Weights of a small text-conditioned spectrogram diffusion model.
Model: 15.8M parameters, log mel input, text encoder width 256, text encoder layers 8, text encoder norm layernorm, norm layernorm, activation gelu, widths [96, 192, 288].
Training: adam_atan2 at rate 0.00087, 19000 steps, batches of 48.
Data: trained on phrases spoken by 400 fixed synthetic voices, 39062 training examples.
Rows from block 8 of the denoiser of a small text-conditioned spectrogram diffusion model, named by matrix and row number. Each number is 200 + 20 x the weight over its row's rms, rounded and kept within 0 to 999. All counts start at 0.
Before each channel's rows are labels from the 100 clips, of 14976 (inputs lightly noised), where the channel reaches its highest value: "band" is the frequency band that holds the peak. Only what is clearly more common there than usual is listed. The data: phrases spoken by 400 fixed synthetic voices. In brackets: how many of the 100.
# convs0: first 3x3 conv (model.decb.0.0.convs.0.weight, 192x384x3x3, each kernel summed), inputs 308-383

band: 1000 to 2000 Hz (56)
convs0.73,212,218,204,199,203,181,193,237,180,205,190,176,168,194,217,216,175,215,179,187,203,228,202,197,184,220,213,214,232,164,142,214,219,182,191,215,192,220,200,203,198,196,174,209,227,154,234,198,202,182,200,195,210,175,168,200,211,199,192,230,166,196,209,221,222,206,222,175,181,171,186,203,207,182,185,197

band: 1000 to 2000 Hz (96)
convs0.154,202,213,214,166,207,193,190,184,228,209,208,183,205,198,201,183,210,180,202,193,194,206,226,208,212,210,218,223,189,187,205,188,185,189,184,196,212,222,185,220,226,216,214,204,207,182,187,199,180,209,207,197,208,214,215,207,207,199,186,170,218,181,161,201,197,208,178,180,226,207,178,212,236,189,233,163

band: 1000 to 2000 Hz (90)
convs0.5,207,200,212,209,203,210,215,178,200,218,180,197,213,187,187,172,203,227,192,159,201,223,170,198,168,186,230,191,204,215,199,165,196,203,188,200,212,219,222,238,186,194,174,164,207,203,199,188,172,237,198,199,203,217,226,217,208,203,188,192,202,178,180,221,197,183,211,175,197,168,183,215,185,201,161,210

band: 4000 to 8000 Hz (72)
convs0.96,182,210,195,199,213,209,150,214,150,187,204,190,184,206,174,202,180,204,195,204,216,222,205,196,226,180,199,203,217,217,242,174,212,201,182,213,187,187,225,168,178,183,179,215,171,211,160,219,213,177,173,210,192,214,209,200,178,200,186,217,167,185,205,228,190,185,254,232,193,192,201,201,182,242,200,221

band: 0 to 250 Hz (100)
convs0.60,227,176,212,186,189,216,188,200,205,179,198,168,191,208,195,186,139,174,208,191,194,179,221,215,164,196,193,223,181,200,203,196,243,277,195,182,178,186,207,217,208,156,196,188,210,207,232,201,211,194,190,176,208,184,193,215,170,177,129,191,219,215,199,217,172,183,161,162,215,149,213,180,232,189,240,197

band: 0 to 250 Hz (63)
convs0.77,198,235,206,193,194,195,254,204,201,211,245,215,202,205,200,208,241,190,241,178,194,194,223,256,179,231,210,196,194,170,194,191,200,193,210,209,190,203,188,178,207,275,210,189,196,193,181,209,201,206,205,183,207,188,225,189,204,223,234,199,201,179,192,212,202,208,193,204,194,163,211,194,203,193,111,235

band: 4000 to 8000 Hz (66)
convs0.170,204,213,195,190,191,181,182,196,182,200,197,173,202,192,171,198,224,190,174,173,174,216,178,149,168,218,186,236,143,252,220,199,170,180,194,252,211,172,220,234,184,189,185,205,230,238,222,198,216,226,193,231,218,211,191,232,203,206,183,194,187,191,231,204,221,173,165,189,234,170,211,172,213,216,219,204

band: 2000 to 4000 Hz (77)
convs0.99,197,178,200,222,200,173,204,198,179,195,195,223,184,194,219,217,190,169,200,214,206,241,197,186,186,161,202,181,222,167,203,243,224,191,182,135,188,205,198,207,165,169,199,182,191,204,192,200,216,182,222,220,196,139,197,192,201,201,182,194,232,194,198,201,191,197,122,167,230,129,196,214,221,165,213,233

band: 500 to 1000 Hz (90)
convs0.175,188,229,173,177,198,213,203,219,190,204,202,162,224,240,205,202,184,197,195,194,201,182,206,193,193,182,162,226,197,184,229,181,179,221,202,225,194,157,201,210,168,204,212,185,162,233,171,213,217,195,184,229,175,222,238,233,205,197,196,190,195,181,194,181,199,171,135,231,249,172,177,213,222,229,221,222

band: 500 to 1000 Hz (76)
convs0.158,188,213,210,188,167,182,226,203,213,184,171,182,197,208,191,198,167,196,198,153,190,208,200,196,229,226,199,181,216,185,200,222,182,171,201,200,204,232,189,185,208,193,192,215,226,221,192,193,215,190,204,176,206,227,198,158,222,205,212,187,176,183,192,189,199,213,179,198,172,179,189,196,202,171,172,165

band: 4000 to 8000 Hz (52)
convs0.179,161,202,216,212,206,197,215,179,164,214,186,174,157,187,157,222,201,206,217,185,168,220,200,225,202,165,192,181,200,232,211,191,201,186,183,212,193,199,203,175,204,207,173,198,248,213,173,180,165,198,179,151,222,249,195,187,217,198,239,194,202,202,193,218,194,170,200,195,176,160,203,214,202,165,206,189

band: 4000 to 8000 Hz (74)
convs0.74,211,212,204,170,235,203,228,211,197,188,208,146,201,196,198,221,200,205,183,190,215,205,195,189,206,185,204,223,187,213,214,202,178,167,228,206,222,174,201,199,203,238,214,203,195,202,227,180,163,245,202,153,201,224,202,223,208,211,191,172,195,177,211,223,196,192,194,204,202,200,199,196,191,198,235,141

band: 2000 to 4000 Hz (66)
convs0.49,213,207,187,223,184,234,205,178,200,214,223,222,241,193,208,187,254,198,191,197,211,213,159,208,209,195,217,233,212,214,216,194,204,181,189,234,224,178,208,235,199,232,178,187,185,223,191,219,227,197,188,234,219,222,204,182,188,217,214,167,213,205,210,204,191,165,207,219,209,176,179,226,191,208,216,207

band: 0 to 250 Hz (54)
convs0.64,186,202,163,215,209,214,216,201,215,214,213,182,208,215,190,196,254,207,152,192,234,217,184,186,137,195,195,204,233,190,170,224,195,178,236,197,185,170,212,181,154,228,162,221,196,237,218,205,191,208,216,236,220,237,196,193,252,205,242,208,199,215,206,218,222,223,244,244,154,191,186,211,186,218,209,191

band: 4000 to 8000 Hz (100)
convs0.59,191,212,197,236,215,206,194,200,225,163,213,190,190,196,195,195,223,204,209,234,218,189,201,163,212,178,206,137,164,206,203,213,188,202,174,182,210,219,177,164,196,216,240,214,191,202,184,181,120,186,181,206,190,227,202,199,182,183,209,163,196,188,222,186,202,218,193,206,189,194,228,194,199,203,201,233

band: 1000 to 2000 Hz (41); 500 to 1000 Hz (32)
convs0.76,207,184,189,200,192,207,204,194,146,209,229,187,185,194,209,188,166,198,187,187,239,220,215,184,213,205,171,208,205,226,238,225,233,240,184,175,197,163,212,192,175,206,229,210,224,248,164,188,211,193,168,205,185,189,208,172,201,206,173,214,190,170,252,164,227,182,200,192,196,188,194,181,204,221,195,197

band: 2000 to 4000 Hz (51)
convs0.8,186,189,215,228,212,185,164,201,250,167,189,192,221,178,227,199,210,221,209,185,249,173,209,175,186,226,199,163,195,215,180,244,210,214,210,187,199,259,211,157,199,216,226,220,216,193,217,178,230,191,193,226,218,98,185,198,200,227,199,210,204,198,219,241,184,231,216,158,200,238,200,169,218,213,214,184

band: 0 to 250 Hz (62)
convs0.62,203,179,178,240,198,157,205,185,177,221,168,168,177,198,181,189,227,190,170,165,218,213,196,160,164,186,167,190,195,211,206,221,197,211,169,204,199,206,201,180,172,162,162,229,150,217,232,194,231,231,197,221,181,202,191,193,178,195,188,193,175,191,230,203,204,182,173,200,230,194,210,186,191,210,224,222

band: 4000 to 8000 Hz (100)
convs0.90,202,193,188,219,164,203,193,202,195,211,204,161,218,199,233,198,203,203,220,220,211,195,161,202,193,163,236,256,194,240,220,184,166,201,187,240,186,201,190,217,189,224,161,192,179,203,226,208,85,199,165,192,177,273,225,205,162,172,197,207,217,176,210,195,226,216,234,247,132,248,211,197,129,224,136,124

band: 4000 to 8000 Hz (100)
convs0.35,189,230,199,175,192,203,221,199,194,189,216,212,197,191,205,192,167,180,228,179,182,179,200,204,211,184,192,193,191,229,207,244,218,196,202,215,225,164,199,197,228,220,195,202,190,210,170,221,190,184,184,190,207,179,194,169,223,227,226,193,209,197,211,191,197,185,176,187,226,192,171,194,240,194,215,185

band: 2000 to 4000 Hz (99)
convs0.4,220,189,253,198,222,220,215,164,217,194,207,209,203,210,199,193,185,160,222,226,217,199,213,184,196,162,178,204,191,187,178,220,193,184,207,180,222,191,186,214,224,197,191,194,210,198,177,205,193,192,197,175,188,170,214,205,188,177,219,190,219,169,218,199,197,209,194,214,203,180,191,216,196,188,206,218

band: 0 to 250 Hz (70)
convs0.153,189,210,192,205,216,202,236,207,171,213,192,182,180,186,205,203,209,231,206,161,216,191,208,180,236,214,204,189,174,226,211,204,186,208,202,229,206,210,230,206,184,189,191,217,194,228,195,201,224,215,163,207,185,179,181,199,243,200,208,189,159,216,220,192,195,201,182,193,198,244,201,212,169,203,181,177

band: 500 to 1000 Hz (56)
convs0.44,176,226,185,157,210,212,187,203,173,224,207,210,198,177,189,216,216,172,206,228,177,171,204,226,224,187,180,229,234,190,206,209,214,244,231,250,182,178,204,186,198,215,230,173,141,215,218,195,240,172,173,245,166,234,191,231,177,184,193,204,161,220,172,200,191,172,197,220,189,159,144,221,190,226,189,216

band: 250 to 500 Hz (96)
convs0.182,188,207,215,204,200,189,204,193,198,191,181,197,195,197,207,210,180,186,197,208,186,202,216,192,195,135,152,177,228,124,191,191,207,136,227,101,206,175,199,189,215,186,203,215,202,193,198,201,238,188,229,199,229,109,208,193,194,219,191,210,198,200,140,205,210,224,119,147,234,111,126,196,233,127,241,213

band: 2000 to 4000 Hz (73)
convs0.142,189,197,207,89,178,208,220,214,191,194,222,196,171,212,140,207,204,202,206,212,191,205,220,239,268,153,190,189,189,214,204,218,203,200,214,196,191,203,198,192,239,207,218,197,183,207,177,212,199,207,197,196,194,206,222,205,184,186,184,209,187,184,201,208,218,206,220,201,267,147,176,143,231,250,213,239

band: 250 to 500 Hz (81)
convs0.83,187,208,185,211,187,205,216,187,209,208,204,224,176,206,197,218,231,208,160,209,183,190,159,224,228,144,191,193,236,213,206,161,167,199,208,223,198,160,229,207,155,214,173,189,207,202,181,200,180,185,157,243,195,175,183,198,246,187,200,214,241,184,238,200,222,236,223,211,169,223,195,260,142,220,183,222

band: 500 to 1000 Hz (68)
convs0.114,198,192,199,217,196,221,193,193,204,222,179,225,223,181,158,182,189,199,196,211,160,219,171,205,226,200,200,188,204,188,231,228,174,184,199,177,183,225,182,182,211,191,159,194,223,183,180,187,228,156,207,174,188,145,157,208,206,243,210,206,219,186,204,234,191,151,199,158,218,163,213,215,224,201,199,190

band: 1000 to 2000 Hz (74)
convs0.186,203,206,200,208,210,199,202,241,194,201,186,187,216,218,213,225,183,226,203,167,208,234,217,171,195,181,212,209,179,186,206,164,194,161,205,200,198,216,216,184,161,175,193,224,167,227,197,221,78,234,189,209,210,247,179,191,214,211,199,215,175,205,167,224,217,210,144,243,251,159,209,201,214,185,218,223

band: 1000 to 2000 Hz (55)
convs0.140,167,202,159,208,186,204,152,174,197,200,215,203,177,207,214,184,250,214,178,188,190,223,201,166,158,200,196,224,206,170,246,184,210,187,201,235,191,220,198,185,183,213,216,190,230,219,178,211,221,196,195,205,203,244,185,254,202,216,211,207,196,203,238,228,202,201,202,220,245,154,212,242,257,222,222,201

band: 4000 to 8000 Hz (75)
convs0.53,216,186,175,248,226,203,208,192,172,163,201,190,198,189,198,200,210,211,209,195,209,220,230,161,116,241,234,227,188,250,234,184,213,197,201,210,211,199,203,163,189,215,206,198,177,226,196,206,251,250,171,204,193,225,228,185,193,190,196,201,137,204,225,216,205,183,190,209,220,211,228,137,210,214,206,201

band: 250 to 500 Hz (39)
convs0.39,197,182,196,189,218,169,204,187,194,181,206,225,198,212,225,204,243,198,194,178,233,174,185,240,200,166,206,188,225,189,175,175,196,208,213,169,173,178,207,173,181,210,220,210,180,179,172,202,174,189,212,209,228,205,215,192,208,211,216,206,206,211,206,202,187,200,217,231,144,234,172,203,163,217,200,173

band: 0 to 250 Hz (88)
convs0.33,220,238,196,178,183,223,215,256,235,207,213,215,184,211,183,180,213,213,168,214,176,205,204,200,215,178,197,184,194,172,161,222,192,220,184,178,206,202,200,184,202,213,185,202,202,221,205,186,166,194,183,215,220,211,199,177,224,220,201,224,201,197,177,180,228,193,160,176,234,177,204,234,212,197,232,196

band: 0 to 250 Hz (45)
convs0.17,206,209,207,275,213,211,196,178,231,188,191,154,203,182,162,165,216,220,230,205,218,214,148,187,163,179,199,180,215,195,229,217,198,177,193,139,220,223,190,173,163,196,209,207,211,190,194,212,258,224,202,201,224,109,202,182,217,173,190,190,204,212,202,218,209,224,180,157,219,149,213,196,200,180,213,205

band: 0 to 250 Hz (83)
convs0.85,199,183,209,180,226,186,193,192,216,202,193,193,188,195,216,175,174,184,179,201,195,189,201,204,148,205,133,188,169,175,199,189,221,177,212,176,178,181,189,213,221,194,179,179,201,154,157,201,147,167,239,180,212,248,205,216,161,194,206,177,216,205,199,228,189,198,198,216,218,178,186,205,236,193,206,213

band: 1000 to 2000 Hz (59); 500 to 1000 Hz (41)
convs0.97,191,185,184,234,192,176,157,190,182,164,192,194,232,183,212,192,216,204,231,219,197,181,194,185,162,218,191,219,176,183,241,246,225,227,172,207,219,234,207,167,179,195,243,193,231,196,190,168,219,214,194,204,210,236,203,225,193,210,178,219,195,210,210,211,167,199,147,216,224,172,186,187,243,206,221,203

band: 4000 to 8000 Hz (77)
convs0.95,230,188,178,205,180,193,184,212,195,197,165,247,168,190,183,187,215,188,191,280,221,225,171,209,197,177,252,180,234,197,215,176,239,217,197,105,198,225,218,188,174,169,212,199,191,175,220,209,206,208,201,227,169,165,185,173,215,180,167,216,191,204,205,177,216,199,166,167,214,183,224,209,187,162,208,240

band: 4000 to 8000 Hz (72)
convs0.92,175,181,155,252,196,182,198,214,217,187,199,213,184,229,180,198,213,207,224,166,192,206,170,228,187,176,193,210,198,249,228,180,166,195,200,206,197,200,192,201,149,205,216,198,218,233,199,236,176,213,172,184,176,143,194,192,203,217,189,199,185,217,193,222,221,219,204,212,245,217,226,185,178,194,207,198

band: 250 to 500 Hz (91)
convs0.134,217,193,222,190,195,219,164,203,224,207,186,223,213,204,184,205,247,219,174,208,191,188,177,117,193,166,204,196,181,207,186,199,187,102,187,204,214,201,204,213,199,217,200,216,213,188,166,208,198,164,218,188,215,206,185,214,205,230,239,185,230,202,206,201,204,194,229,208,171,224,220,203,200,191,238,169

band: 500 to 1000 Hz (83)
convs0.136,176,213,210,202,226,187,207,212,219,180,212,218,170,205,200,211,253,222,191,162,188,192,178,161,210,184,223,219,193,216,200,179,155,89,221,219,214,197,171,201,209,239,167,239,200,199,201,195,176,174,196,207,223,230,201,191,203,248,240,183,215,183,194,183,195,189,211,178,202,198,204,191,204,187,232,171

band: 1000 to 2000 Hz (84)
convs0.26,198,151,195,198,194,190,172,193,193,204,184,176,216,192,174,197,211,154,178,236,222,205,187,188,211,201,206,220,232,174,200,212,211,223,198,202,204,205,192,187,172,192,171,219,198,198,181,203,248,193,194,197,240,238,182,222,215,171,191,185,175,201,209,224,180,191,222,204,145,178,186,184,182,234,207,218

band: 4000 to 8000 Hz (100)
convs0.14,176,168,198,193,202,198,194,180,191,220,200,214,214,204,180,206,209,212,181,176,192,204,191,204,194,242,243,212,189,253,182,177,208,252,196,249,189,225,212,184,214,189,222,210,196,217,207,173,231,197,208,206,179,116,193,196,200,219,212,208,191,187,246,209,212,181,255,149,158,257,218,217,179,247,162,212

band: 2000 to 4000 Hz (99)
convs0.66,185,186,196,193,175,203,146,203,215,201,183,184,201,184,170,212,231,183,205,206,220,196,206,169,218,151,248,213,201,190,228,204,211,223,202,205,204,199,213,161,184,159,215,196,171,202,174,197,203,182,209,224,199,208,189,215,207,188,185,214,163,162,251,188,208,217,172,205,189,189,179,255,190,235,218,202

band: 4000 to 8000 Hz (100)
convs0.58,221,223,206,192,219,202,213,213,218,198,180,210,192,202,235,192,195,206,147,197,232,172,192,202,197,238,155,199,210,168,185,204,183,189,199,222,235,163,193,217,197,214,206,161,210,200,208,211,186,179,215,210,191,211,199,198,205,214,213,197,187,219,175,184,179,226,225,214,168,196,199,223,183,188,189,209

band: 0 to 250 Hz (56); 250 to 500 Hz (40)
convs0.180,207,225,214,144,216,190,236,205,225,227,195,221,205,192,177,206,223,194,230,185,169,184,194,233,219,159,182,194,220,182,182,190,189,194,173,204,192,202,187,175,227,217,208,183,208,184,193,189,158,217,173,164,213,212,223,196,198,194,222,183,218,208,178,186,215,216,220,214,175,185,201,174,184,200,197,204

band: 0 to 250 Hz (49); 500 to 1000 Hz (48)
convs0.56,199,203,202,175,197,204,159,192,183,215,140,172,172,196,190,179,117,198,195,195,208,187,201,140,223,176,210,223,204,217,185,188,196,223,185,198,230,212,227,174,211,119,203,212,198,205,182,187,192,222,186,202,221,220,166,216,203,215,142,196,207,208,176,224,191,185,190,168,159,206,226,220,167,189,244,173

band: 4000 to 8000 Hz (72)
convs0.50,208,210,246,200,220,226,227,163,205,191,192,241,188,220,207,222,197,225,179,233,220,207,195,205,233,205,216,150,202,192,175,209,203,212,208,211,194,235,211,228,133,218,188,190,221,184,175,213,196,218,204,196,200,166,165,158,204,196,190,208,200,154,217,217,196,210,247,207,192,226,245,201,129,229,163,218

band: 2000 to 4000 Hz (55); 1000 to 2000 Hz (45)
convs0.29,205,202,191,205,182,211,165,229,212,210,218,251,184,209,185,211,191,190,174,171,184,203,231,244,180,132,163,172,183,200,195,190,228,245,179,224,167,197,219,173,215,212,219,187,214,209,209,178,125,197,216,225,177,255,185,193,199,214,200,223,232,207,206,200,218,209,191,248,225,173,242,246,205,205,182,213

band: 1000 to 2000 Hz (99)
convs0.40,212,228,186,194,159,180,216,186,188,236,226,199,189,208,156,228,192,181,199,271,206,153,198,207,199,199,192,209,247,183,226,213,195,222,188,208,180,186,194,179,187,191,177,185,167,198,193,182,242,187,166,234,213,217,217,227,184,162,225,201,203,192,236,184,224,222,179,189,171,155,203,224,195,199,180,225

band: 2000 to 4000 Hz (84)
convs0.176,226,250,207,155,178,227,197,178,210,171,261,173,183,201,199,176,206,212,229,193,205,206,207,211,204,250,204,207,174,197,221,212,168,229,190,210,197,211,193,204,199,214,206,160,196,228,163,185,269,198,179,232,206,220,207,218,205,222,176,194,198,204,190,173,191,218,169,185,233,167,208,190,252,194,210,216

band: 1000 to 2000 Hz (62)
convs0.106,190,192,209,238,198,203,212,185,167,237,200,172,217,234,181,203,189,176,202,167,189,171,185,210,169,192,156,205,190,231,203,206,156,220,206,190,223,167,243,191,176,193,174,179,171,229,204,215,223,217,183,236,212,215,215,207,207,146,173,217,184,232,182,200,205,195,189,225,196,193,191,204,185,237,208,204

band: 4000 to 8000 Hz (100)
convs0.2,221,189,190,190,202,208,184,181,209,197,210,208,228,211,207,237,190,190,181,182,168,215,217,191,194,241,186,177,191,210,175,197,226,197,223,191,201,197,188,191,213,206,195,208,241,200,196,172,243,195,189,175,221,113,189,226,213,189,191,212,197,210,200,177,192,197,214,121,217,197,219,200,224,194,208,217

band: 0 to 250 Hz (97)
convs0.177,206,171,228,173,193,188,163,194,201,208,230,202,183,187,145,188,214,183,197,229,197,198,189,229,214,132,202,201,228,186,202,236,172,187,169,172,221,157,216,197,191,193,206,162,191,168,156,182,178,204,203,187,212,207,211,230,207,172,195,169,214,204,239,166,161,235,189,212,186,184,164,239,192,207,230,197

band: 1000 to 2000 Hz (93)
convs0.166,192,215,167,204,146,190,150,217,170,208,200,188,197,189,180,204,217,191,221,193,216,215,236,187,165,193,191,220,195,173,225,203,229,238,190,204,194,166,186,192,186,190,219,204,157,237,185,201,203,230,179,202,172,211,221,192,208,175,219,231,189,211,200,176,232,222,155,202,263,197,228,228,228,196,228,211

band: 250 to 500 Hz (32)
convs0.159,195,193,190,180,185,220,210,194,199,188,215,210,213,196,197,193,175,186,199,192,207,193,203,205,201,245,195,196,172,203,194,239,216,233,212,217,202,239,220,186,236,151,214,190,212,203,174,209,245,171,220,192,193,151,201,206,214,235,206,178,177,216,219,214,196,208,191,220,194,234,167,187,214,206,181,205

band: 0 to 250 Hz (52); 1000 to 2000 Hz (46)
convs0.117,202,214,207,221,217,176,233,209,191,227,232,186,191,183,233,200,191,201,206,227,196,178,165,193,149,171,197,221,247,189,190,189,212,195,204,184,194,163,190,227,179,210,225,183,192,191,241,188,167,176,195,190,238,201,191,219,183,191,198,172,186,220,208,157,181,233,199,229,145,207,173,203,188,173,225,183

band: 0 to 250 Hz (35)
convs0.71,175,220,193,234,221,182,216,196,180,203,188,212,191,170,231,182,181,179,256,184,213,151,229,230,140,237,216,205,202,205,169,197,219,198,178,189,185,221,198,161,192,202,218,206,198,177,216,176,202,207,213,164,193,187,191,189,221,212,215,174,210,212,207,190,196,214,221,180,174,211,231,211,156,193,153,212